config.yaml
encoder_arch: "shufflenet_v2"
model: "image captioner"
dataset: "flat shapes of many kinds, plain or patterned, on busy backdrops"
train_examples: 195000
image_size: 48
crop_scale_min: 1
horizontal_flip: false
translate: 0.12
rotation_deg: 5
tokenizer: "word"
vocab_size: 45
encoder_norm: "batchnorm"
encoder_activation: "silu"
encoder_depths: [4, 4, 4]
encoder_kernel_size: 3
encoder_stem: "single"
encoder_widths: [96, 192, 384]
fusion: "cross_attention"
decoder_width: 256
decoder_layers: 12
decoder_norm: "layernorm"
decoder_norm_position: "pre"
decoder_activation: "swiglu"
decoder_mlp_ratio: 2
decoder_head_dim: 16
decoder_fused_qkv: false
decoder_bias: "qkv"
decoder_qk_norm: false
decoder_parallel_block: false
decoder_inner_norm: false
decoder_positions: "learned"
decoder_cross_attention_every: 1
decoder_tie_embeddings: false
init: "torch_default"
residual_init: "none"
optimizer: "adamw"
learning_rate: 0.0019
beta1: 0.8
beta2: 0.99
eps: 1e-10
cautious_weight_decay: true
max_steps: 4200
batch_size: 64
epochs: 1.4
lr_schedule: "cosine"
final_lr_fraction: 0.1
warmup_steps: 120
weight_decay: 0.4
Rows from block 2 of the text decoder of a small image captioner, named by matrix and row number. Rows with one number belong to one neuron. Each number is 500 + 40 x the weight over its row's rms, rounded and kept within 0 to 999. All counts start at 0. Numbers have three digits each. After the name is the row's rms in percent of the matrix's.
After each neuron's rows are labels from the 100 texts, of 14976, where the neuron reaches its largest size: "tokens" is the input token at the peak. Only what is clearly more common there than usual is listed. The data: flat shapes of many kinds, plain or patterned, on busy backdrops.
# gate: MLP gate (decoder.blocks.2.mlp.gate.weight, 512x256), inputs 215-255
# fc1: MLP up (decoder.blocks.2.mlp.fc1.weight, 512x256), inputs 215-255
# fc2: MLP down (decoder.blocks.2.mlp.fc2.weight, 256x512, transposed), outputs 215-255

gate.351 112:459515427486496461506571580487545543453488573414469522502508531469548545513525457520525485472544530532505536467579486513512
fc1.351 102:486521443456512480469493418435500550491494429431528513551496491512475437473499506570501521492526554479614502398517517460507
fc2.351 103:536506519492484506577494497506471475391427504490565479559518550534502539520506536575497486604508509479556530556416504544517
tokens: "a"

gate.176 068:513528524473392605438460487427504500474459461553534513510472521512522542512568512481543529528509537508557427512474487549579
fc1.176 073:452502470469470562531565455477485560543530553465435564509545503482452531486478566465566485458428510487465543545527511538464
fc2.176 070:436486537429463463494576591474481532420431467433587501443575510468444541561516538579564519475503543459515544538465480480483
tokens: "gear"; "ellipse"; "square"; "flower"

gate.79 120:491488433486508531482523524461562524493519516442504518476520668496536495543501455476523529491534454530551521525495524478502
fc1.79 089:541525461484488558487553521468476584559470510509551464496534457474513486562483459445485523506434434547453472459489570501569
fc2.79 088:478547524475492529509498474462484455523519492543530466543475446506407490497534496487476486444478512509500505518520462547514
tokens: "crescent"; "arrow"; "heart"; "bar"

gate.347 083:482540549462457541591484473478498478578515552421395547503543562540506517561492551502441500433425440512564525525524498502505
fc1.347 086:573574515417472472443555517546508543500484486417464505457482544441536526442516541492502451454485454501525550459513548514512
fc2.347 079:502473486512472469446459438434448588497506461464465481466447477515501506540458504518474512581554529487495518436482543537517
tokens: "gear"; "bar"; "drop"; "crescent"

gate.131 101:444485478429525507443439470481552558543527441510441558442463580517557492543530534499510508476510449535481444510548492534510
fc1.131 089:518582497475447491474475482514502478483442470450545522514434533526508462472459465554539480482460555557453492497563482495457
fc2.131 086:506500506543457538482596399515578524476468465510497460549464545485528493435532501521523517481547458501450524454522485547500
tokens: "gear"; "frame"; "arrow"

gate.42 122:471464464499527540446491552501524448507466538487464576459586558451445575487546453427499523479519489434492508512494541528537
fc1.42 105:557503566526530562538453424519505499481568518535497458572528516507477454491475497497528477562476478480508505416478478472454
fc2.42 092:490455509539478482497465464526505492553477447536476462474546530597555508511502513511439478544463481515513488536516483512483
tokens: "the"

gate.70 152:456499462526476524564473447432502491436467437471557542521573511502522592569505550500516518496492489521488566516484499494537
fc1.70 155:495562495510487441489545443498470536400428437540474529594538460498517508512478507502515512481462461565455543497531501523525
fc2.70 152:518464463521500549436514525547443510514570536536516463402499490531420410479517462479476480496531498453510383581471522490538
tokens: "a"

gate.73 098:433467464460497553461517462439586533528520466478493536476559562494508519556554522445539565477538443453547497512556507489504
fc1.73 082:514494508472528530461490460516436576465471467485524546533465499525517543468473544443515559481512468537499499429551495467490
fc2.73 072:475536519561508494490437467512565531521517417481492568552511492496495478483490468470532411533504455499480519563474463507554
tokens: "crescent"; "arrow"; "rhombus"; "drop"

gate.461 146:466456408462540586512494468485529547499468502441492568454510601439545540551534492483566546510560507461621462510495485485520
fc1.461 090:535477525540559478501537535522529500493450457469459428478561438461478525451479513508555497514541531471478541555511477552527
fc2.461 089:573484482532522549422473465560478511510537482527477469468504517553462431502450466440607505581478514523532474502511538480502
tokens: "crescent"; "arrow"; "frame"; "drop"

gate.246 101:488507496452540580517514472467529499555453541514500529451558548467456563547465532455493597509533465485542487472562505533553
fc1.246 087:555481499424549550476480483557475426460416485479436493485481498464546507530503520486502460498457373504504511497483480464506
fc2.246 083:488565434477550500519530463510530491570531528510505484474479545482564449481449494540540444468439454472509410473466520437437
tokens: "crescent"; "heart"; "drop"; "arrow"

gate.148 068:548465487499537524506516433563473560503490489523483465500497592546471501528487481501556462508546488507498457524529487522526
fc1.148 082:484478485517513568513496479503529503468458490577541554550529516502509450429557542550582500548560526454536567467485502470476
fc2.148 068:467475423429518434542482471481426530496427445468514532550490492430456412488473484533455507522499504534476497475544526447502
tokens: "the"; "an"

gate.415 137:475512413460505465501485492537536590587599571458483510449497518458457473501547554575574503546532570521536487525481520458417
fc1.415 196:530503545544474526539538500560458479551545547549503486454469458510475480515496488501472452501497434467487492546488474492465
fc2.415 179:493496513474522477490491479457501524510503496495506510504533534508507463505493494526597506542472543517522491469469496469499
tokens: "red"

gate.65 101:450413440564457562498470504493540470515539414505472486452523505476551539563465476517476503455593482477516505537497450453517
fc1.65 104:497555493454463501431500604547475508574565487473500508432515492594455533456510579483508481459496469536497486484502518425498
fc2.65 098:451581488466528504481531426476523558502530566535563549541497539439444452525491480450516521462515484507481458555463545447506
tokens: "a"

gate.366 106:535483472482513562542447564484452455542517522480525448514512471505535562592473553493485483444496547526491458560461475500561
fc1.366 128:502553528457465491456540519497418510522545506460520551436547498545422505468473596528457506448485527504528444488553484490490
fc2.366 124:513523500449538503507492513493505527495497479525544571500453576504508476478520440501425503503509522534594465559417485452501
tokens: "a"

gate.467 111:463503484496464539518437456487471433495458441545541504540465548503571492534486518516504558477502481469581473520430454514512
fc1.467 105:511462528483523506475533546511533572601553553482438564455533492483502517488466431530495508563521471518475498525456475487470
fc2.467 103:500531534476482475503524533502571548436423446495481562502531493510519541484517497475614499498516537534508555542464548522510
tokens: "to"

gate.114 101:429482475524505534444532477413528516480485466479530577481516575520464536570528553477521558473563514483521486503537481512581
fc1.114 085:493446565499487523507479541477574510539528492497584498479517519484462458473521558577509477542500509483473417569437461560495
fc2.114 075:467475485511472484544470523475544416485538476476538543458553599485459537508565513517503519462534516505438574435548519515488
tokens: "gear"; "ellipse"; "crescent"; "tee"

gate.34 090:515534529467454533467453489478474494524496532548532537501506456524467518459448550481534501479455556470534438519487556539504
fc1.34 090:507508486511556514519453493456534530500389492506422517507597446461473566591463502480450450445453569503481499510476498457538
fc2.34 082:518548487592507508498531474454504541493507503480498460538548447443475480546533556483538495521441493514498481505471439502516
tokens: "a"

gate.6 098:484431441512569562554448539552463427510470504504514531433514531479534504522497478471523488482513525490529457495456552462488
fc1.6 092:474497476461528524580541543532557508550426477438415567505512530472542456540503453547476484466461495513462529492427450452539
fc2.6 092:480469538500458517519493535475528437414455445598516509507481464469564464500500544524451506538598496417516508525482482531514
tokens: "red"; "<end>"

gate.158 144:491536445441456475506487503476530578560542491444491503486531534482491462535533545578553470574537578479491510509476557463465
fc1.158 236:522516573518455482530569503535457492526506509548518458491437391489470472497489502506462478492480464486462482523488507489477
fc2.158 204:482490506463543511492483495457505516547477496478511505482547553494520448495506472544597519543494526512525505508444498482520
tokens: "red"

gate.165 121:493481390456558545538536455479508515494485519448545495518582568468527497549474511533569547489484506519581516513461474523567
fc1.165 087:460480559424458430507512547511537525432528454485510500508565452525425494474470557528522413518431570512490465527514451530515
fc2.165 077:537455502511586475484499536560545554496509513468438493422518515572560491525494468481555498533488465577532500467496491492508
tokens: "crescent"; "arrow"; "drop"; "bar"

gate.85 086:482447449518432517570573539460480545474479532440533438538507514504494552532507528504490537454483510522555536494503482554529
fc1.85 093:480405528557489577509465446561487451479439446471516453504484468539495452476507490481512494526508486426547467442509468472472
fc2.85 117:502486447497476551516529550453517542490477484556484471518509490467476538534549507508445492460526482533509527493547533481531
tokens: "the"; "a"

gate.335 095:476452435465508508492476470406524536555562478483518556520540537544462465500530579437483567536521483543531525490498482490562
fc1.335 091:485461507448502520536472461517491502486510517490450477550468478483435506472570573475466520504491448518488528553497467491532
fc2.335 085:550475504434444523502482483495574547532513496524490517505500441532485474432547492458558471495469522515489545427571483479474
tokens: "gear"; "flower"; "arrow"; "frame"

gate.368 099:515507464421513474556478478517528489477447502487468452496460503515552594549489466488526525499527539493553507524470475546479
fc1.368 098:443445467537461509460489573473481478550534525563504458470531515504555538499569517467511547503487486458469570569589439544478
fc2.368 087:536533534490490434482531480476559561521530502461468477540553527549515543530493464477563482534487500536496513464535495553523
tokens: "crescent"; "frame"; "star"; "arrow"

gate.190 108:520498496497567504497467488566480455544470510435473554499548525460499521509461502527495516508472602480529482580455506469475
fc1.190 087:483478518519425549472500590479523517526504475428533522507537517504463562463556524429472489443535513501452415521570545484486
fc2.190 078:463486462474565499528535412496509574497474560497472494470516491527450497533451458522555515474520520520517497533509504499447
tokens: "the"

gate.189 131:451476402457517539517581511469555577467478502471548529530494582460530530541548518511532566478518498507533558504556477513585
fc1.189 096:509499473462496464471572487524436504504516495503466519529517519483519488444497563552472515456511533537480575498544431562590
fc2.189 110:510498463503561461508461534612496526482468493461524483517604478510519496531478509541543471492500567495475499560421531463471
tokens: "gear"; "ellipse"; "crescent"; "tee"

gate.124 088:498559461464510544459499459438490498475484434488510517478478571440606472509477495502551561483575514497565524501534482519597
fc1.124 098:512512543472489509486457482501478437516491417511484530437492472478449461581496505493520534467419497524432467460464554483466
fc2.124 089:514527547514501570455465430481559500554536495590488497511444471470491477532541511451423474486514519476469534537499571487488
tokens: "the"

gate.213 137:473446394487511555476507495439581508522565509483521524479554600531479452582540494522550541499523495514507478551488514513506
fc1.213 125:483579461455556444511476491573530547479475456475478553503524533440496509447490436554526503557528489507543605449443538466443
fc2.213 124:491443530535532507477428511565493517505520493546444447486442495534534525492437475520396446442481500473497483507541436493480
tokens: "<end>"; "teal"; "right"

gate.223 108:545552469512452496511529548492464547550439476449548478578435501542547512436527472512508577470592470509476521493500570517442
fc1.223 144:525497443503419466516465517532500504532481470485520476542483522550560551483535483524453578414532445531445532528439549475437
fc2.223 193:488597473497556472505493492484443511505479485467485528568523519514520496496473495511467591427498523574446500504469531522474
tokens: "gear"; "circle"; "cross"; "hexagon"

gate.506 080:514510455507439528513468508387455421393522423487532475500451517494537504509501512550537455499531533505500521489459514556569
fc1.506 085:505503480553493583502485536486458498470553504479473545382510550526507534403536474438507463449498466535460470555539440504455
fc2.506 095:533531537533500515469489513569497526492476482439497509520537463537538562437531467509524510509516504563507581425480482506522
tokens: "the"

gate.412 109:493498490517522552547533479511378509521445533509561457558519544538513505548496503502490521428476525509572537492522446488550
fc1.412 095:489540483527502492519614502428504482434466533471496525556515526503424482552509527460546475538486515522507523485533519483530
fc2.412 106:495476499476486508490507471514541507498517577524500494438484488447484446488510516498550498514485511497492495526507508516480
tokens: "to"

gate.101 110:560526477491620562510518500547492486508400489470493496454490506457475443425505444433539499496516523480550497495479542443503
fc1.101 105:474496493462512513489525442540458530560539560465515499483460488461490450453453546585531507491466555518569431570474500453525
fc2.101 119:487456531523385484523531554451505460488488489521494486489446449520568492533502513540465542505537488471475525544510507529522
tokens: "red"; "the"; "to"

gate.455 121:400490441482545511540485455511539530502504518500559506500511585522592507531504520567544534484547474515597456448481502499464
fc1.455 097:490544478548540447457533502498519553479516462506556504489525530563472502537520546534495495480538430512489461520542483523441
fc2.455 092:557543504592569525523445479543464473492470493460519539521508463504449522496457471453528496513462523477528487546513494484582
tokens: "to"

gate.474 089:494511466520522501526479421499446476485468485505564519527538504534430517483460506533475541494494546521517491484399503464465
fc1.474 094:459454440501519506511542493557563472444480503501448553537493446524523500538507483415506523535530422521501523465480495549495
fc2.474 089:600475542527514408475476488495535495574506488483546541543454540521528480462476500507538489522525441452530419508430495533425
tokens: "a"